python train.py --encoder_arch="xception" --train_examples=101725 --image_size=64 --text_encoder_norm="rmsnorm" --text_encoder_mlp_ratio=4 --text_encoder_qk_norm=true --text_encoder_layer_scale_init=0.1 --adamw_lr_other_params=0.0011 --grad_clip=5.0 --batch_size=128 --epochs=9.8
Rows from block 3 of the image encoder of a small contrastive image-text model, named by matrix and row number. Rows with one number belong to one channel. Each number is 128 + 32 x the weight over its row's rms, rounded and kept within 0 to 255. All counts start at 0. Numbers have three digits each.
Before each channel's rows are labels from the 100 images, of 14976, where the channel reaches its highest value: "responds to" is what is common among them. Only what is clearly more common there than usual is listed. The data: single toy objects rendered from many sides on busy backdrops. In brackets: how many of the 100.
# convs1: first pointwise conv (encoder.blocks.3.convs.1.weight, 144x96x1x1), inputs 48-95
# convs3: second pointwise conv (encoder.blocks.3.convs.3.weight, 144x144x1x1, transposed), outputs 48-95

responds to: metallic (93)
convs1.36:136116087146131128142098129140203150133164141140153154143149111100112122110079134100101123132132078125151089149131164101133124111169139101099124
convs3.36:125141155161144074206120125139102122105149100155127082114151109144151141068092089136129122099117153112126114166137142148105117163143134105182103

responds to: barrel (30)
convs1.128:146102119203139123066097175178113164122129188161093176162156176177135136115103109066138133147143125108164157126136076158182155121149077137120133
convs3.128:125094161161130128123101186108160085032099087147113130112172156184079140122151129103200128145123101211109123087125160139130143149151109178097089

responds to: metallic (74)
convs1.58:130128172125161150129226150107149155105070133096120135058130081175151124171167110177048105163142128120104179140123156137094166184115177148113080
convs3.58:116055111100128125085074131092149130159114136096148119053100131156116118121150105113119137151155089114170127120125148074156148143141095133154132

responds to: black (26)
convs1.51:171082144112064131150105114139068108137060120104127138133136125192112098070136161164125133078135132128143092126153126125124083102157042181166107
convs3.51:104150088111099123126066134110126167138150130112134123144120103139136152084170134142098159142178104103157136123132156095155132079169166075088070

responds to: glossy (63); from above (62); mushroom (26)
convs1.38:131108112118087190175135110145071149121105159119137101113152160133106126092145134145227091100119131113109140178111124150129098150148088117154130
convs3.38:129072150060251147168000158167131119192174117117140144113113142080165128075079105136103125122193089094104106139153161130134143103104128110166135

responds to: metallic (70)
convs1.47:147034134157217153119061149109089110107139154155165181127071086149120148191137079148080174098156147171090156145117126151128127118118167143183107
convs3.47:142140117126101144095089104174161129110144164088177122149126141139134095146069099119115139172140146112140103128104170135181149107158163164070104

responds to: striped (30)
convs1.89:077102165176165156163131148164127113159125140165129166148151118073140127155119139039188163144153142186183137182133109118198139095114132149151134
convs3.89:119167130113108093143132137210202061133145166123099110137117117125127123224140134183118125179139147160163215210108120105178147084165118110153136

responds to: striped (35)
convs1.117:151135085150092125114109146091169177131094131162107153084123103076107143078118158181172129116236104098148134103126132135155136153110094048122125
convs3.117:114174120100123174162160079148097132066195167139138154105170082157132102167104173156135086101190170178085189202163125060146085168103111110130167

responds to: from above (61)
convs1.103:170151083124128128171115133119093144099112153105143124114152082107181158211150110145105134112148106168158181165138098142110183202142091123118132
convs3.103:127086095116152124092048108144182160132115109110157141030108118135133022076133171083112141131172125153117134132108139088153125084176159093136130

responds to: dotted (26)
convs1.130:158143124104049159147092175130106157119120129162098161114110112110161155243084139136102136141083144113091169105097181121133166060109197089166085
convs3.130:219113105096171151148140131168148107153158137144110063107106121075121072157117127156136145093117133163125118105113152113117113206086110103081123

responds to: from above (60)
convs1.91:105133124163189108166146141123146130139116137110099140152163111131142092086198116138121139068164133072200120117176091107106121073112130093163187
convs3.91:079181161128087200106086133129077119213120078127085161158092149152080113172079131141122249137130144151138060162142112078121106108159179126085130

responds to: striped (32)
convs1.137:141122087161105107105092213134106143125102143131108117155117165126113125118122189125121161158234119105125161151121130158219097133099097170113134
convs3.137:101128124152092108156101144183228142153136125172170141109157136106141166125126110171108080056154116197120255116124185110133102136149105114145171

responds to: metallic (60)
convs1.0:121144109080066130086208114161059075112131084090126097057094157160089175146109148181127147131161129153085119115121122111128155146125040174106117
convs3.0:133070153146065114138095116164059195144121133151155140157185128090109113151133153116128122133203178161125059150089125118127108127106166126113149

responds to: black (25)
convs1.121:166125126134129061068120153106129151115186063118133119053136100126142139139090094113121103086116125160141144181128150161148095122074143146152144
convs3.121:122125161115125116125181124186128102103152176112127130119088121134095131120107136131127098144157159132095143189146131096147150155198112116134075

responds to: metallic (86)
convs1.14:094092137157108076121105138117154116082139234115119101156128135086125170130163113153112153147141135146111126119120125144118153128142075149062060
convs3.14:122193143213134123133121139152134124080120112146133128080081105142150137172113116116124149119150132158136170101137169152130119056169140149116074

responds to: metallic (64)
convs1.11:142151099158068113121173112114135173137127100190160116112150156098131133187134141046130096118129125133141096108157150129122205139163094178153136
convs3.11:136114130124088109214158121114158128128144107122137092160106180130158104166147098096095148111099125155103085111129116192116116138089072139115184

responds to: glossy (60)
convs1.136:069111109199112096074118090152163144094125152122101201096118105113195113102116142136221152116120156144194140206111113129153128082085119160153116
convs3.136:107120132124146116113239155182109184127125112132155120137119101178113146091043112100125167105153194156124168159122157113083124133180136050109132

responds to: metallic (60); white (25)
convs1.108:134111125187125123155124157091162117098077152128142171103150128159124117133155103136096172088106132157143156170116134166100050108143088111175177
convs3.108:144173129129115119099082124134146162144090113132094140150103160107186172090164135120126136121102125133136206170159165153165097127160094162126120

responds to: brown (35)
convs1.4:165135154101208146148153123155196020162140090135134108140137126133106162145192086135164133083126126123166109125143126155092117118150157113058145
convs3.4:118127103119169106126000141114131149141143108143114130131130157132148099107038113106161107126122114120110086166113135137112093110073102129145077

responds to: metallic (60)
convs1.115:111121154106143158152109204126154107114110173091060137126121130112106120116133086092120153004121156177123077156112157110115096131099117146131152
convs3.115:232117149096177122128130156117074126136114142161143156122127125094155104103110145080040129122111125094096144125120165181116140140100107101128164

responds to: table (26)
convs1.18:051118142108144132133141179147131094103111146133127125131158132128087079149138136187198105113046124162104129092159121123060137178121155101119095
convs3.18:132127121102158099153146128158113144182176116113095130178073078117126104080154117113098069135134116130126126090172172137129119172087091169168096

responds to: striped (39)
convs1.123:150124097154154197120125096094135121105111101137204163117068085117104105141117126232113104081149085069127132136144156104066090117154117108137121
convs3.123:210130136137099150123070153075176169140091118075127158154116094133162140091113119112111120133140140141124063108159132111121130097156039205054088

responds to: metallic (68)
convs1.8:141111094149102138190166062117149131207140143154156142146132089076127118173132136104213123093156085162133128114152094134112127151109141166140135
convs3.8:148082034081146086110116133110138089120151129114165099099192159162183112118159112114125140133095141072082123161130126057156123108146115157125142

responds to: dotted (29)
convs1.138:100165112118110189252134135180185146137097096186135130111110153126114138172135155162067090120123092160141141102162129161108094141111147196163199
convs3.138:127155154120164163069151122122083147137153155133086147101157135165125162130088146167098113141147059120225135149068078133138151072109146075145097

responds to: metallic (72)
convs1.41:102131123165152092155138148153133142137190112071096129084091193122079091092153134161110107132176133126108095149126104170119154144139077131202136
convs3.41:161125118117167134127161103121146149080106132108103117128079104163151109099117155160173138117102106091099162148110158112129153117065149163156103

responds to: from above (62)
convs1.82:094133159127106144161150102147135187185137158085106139106130090114146193148144145103181143106132102187113093099115139113154184133128178130081166
convs3.82:186071155122170145071093160151188113148058147145149121131059102114186170074154142137164124135127118150176159132117146166146147179107192114115157

responds to: from above (64)
convs1.49:136113121125048133145089114177111137103124136090132103154123104183175163122123106085077128111118143145123123126154093140204136119163169144134078
convs3.49:184126129146136125159089162173136095130114155159101102148051096155147143087082125117142188116110089163105076082138115134088159109142128121167172

responds to: metallic (76)
convs1.33:088081116133148139103102164117177219116117180126106126089118136198158145144068142141135112148138112173194118136086183131106132152143156078152092
convs3.33:110134083205136099215255130127131166104114127097097128111126100144140097106140183100123109110124124118098169156167134139087124110196111088115119

responds to: level (60)
convs1.66:124100140102097176093174122132099255124153112117149126112129073108136114134140111052140115160102078169132136068155131131121121125147059145123112
convs3.66:117113098182146080117129133155141145214188161178073099092064112158126090145129098150165131145113055127129136117130111138150148162105138214100120

responds to: barrel (34)
convs1.17:147155148156187148127146120159177139152073110183139133102140106110129120155095136102147086091146146107179143132133110175180119160113106082141101
convs3.17:106076109192094214095042158125133094135115127167107089153166102128125133117127127098190154162091113113076129097151171127104182093190166094086180

responds to: ladder (31)
convs1.93:154096142143106172173106166105121103121124176158188140190117083140105121073128134102119081110172110133133115119078137097124130172172088154121089
convs3.93:084103114148075154140115131149167091081126122169150120153132098171198101178091175128159143135137123114151091111095155135156130134139157147145172

responds to: dotted (41); dumbbell (25)
convs1.27:175140141149137094162072190171137128118114125161107093161105128141139105141133168169124163091117090096115095137121164126133109142123152174183142
convs3.27:158117192116110071120095135100132098114152148139150108133111137186161118118104141162103114106107156123134099114139152122142148112172042144130135

responds to: dotted (31)
convs1.40:120137148062129064205118122141147178128138137149093125186154155100132123141134138123171164156091105229127079099183127110125153115129164128150103
convs3.40:157133127143128164089096121125083145098124103093101171099147114122122171160101161115102096096184084123130070112065117151072081100180098194091058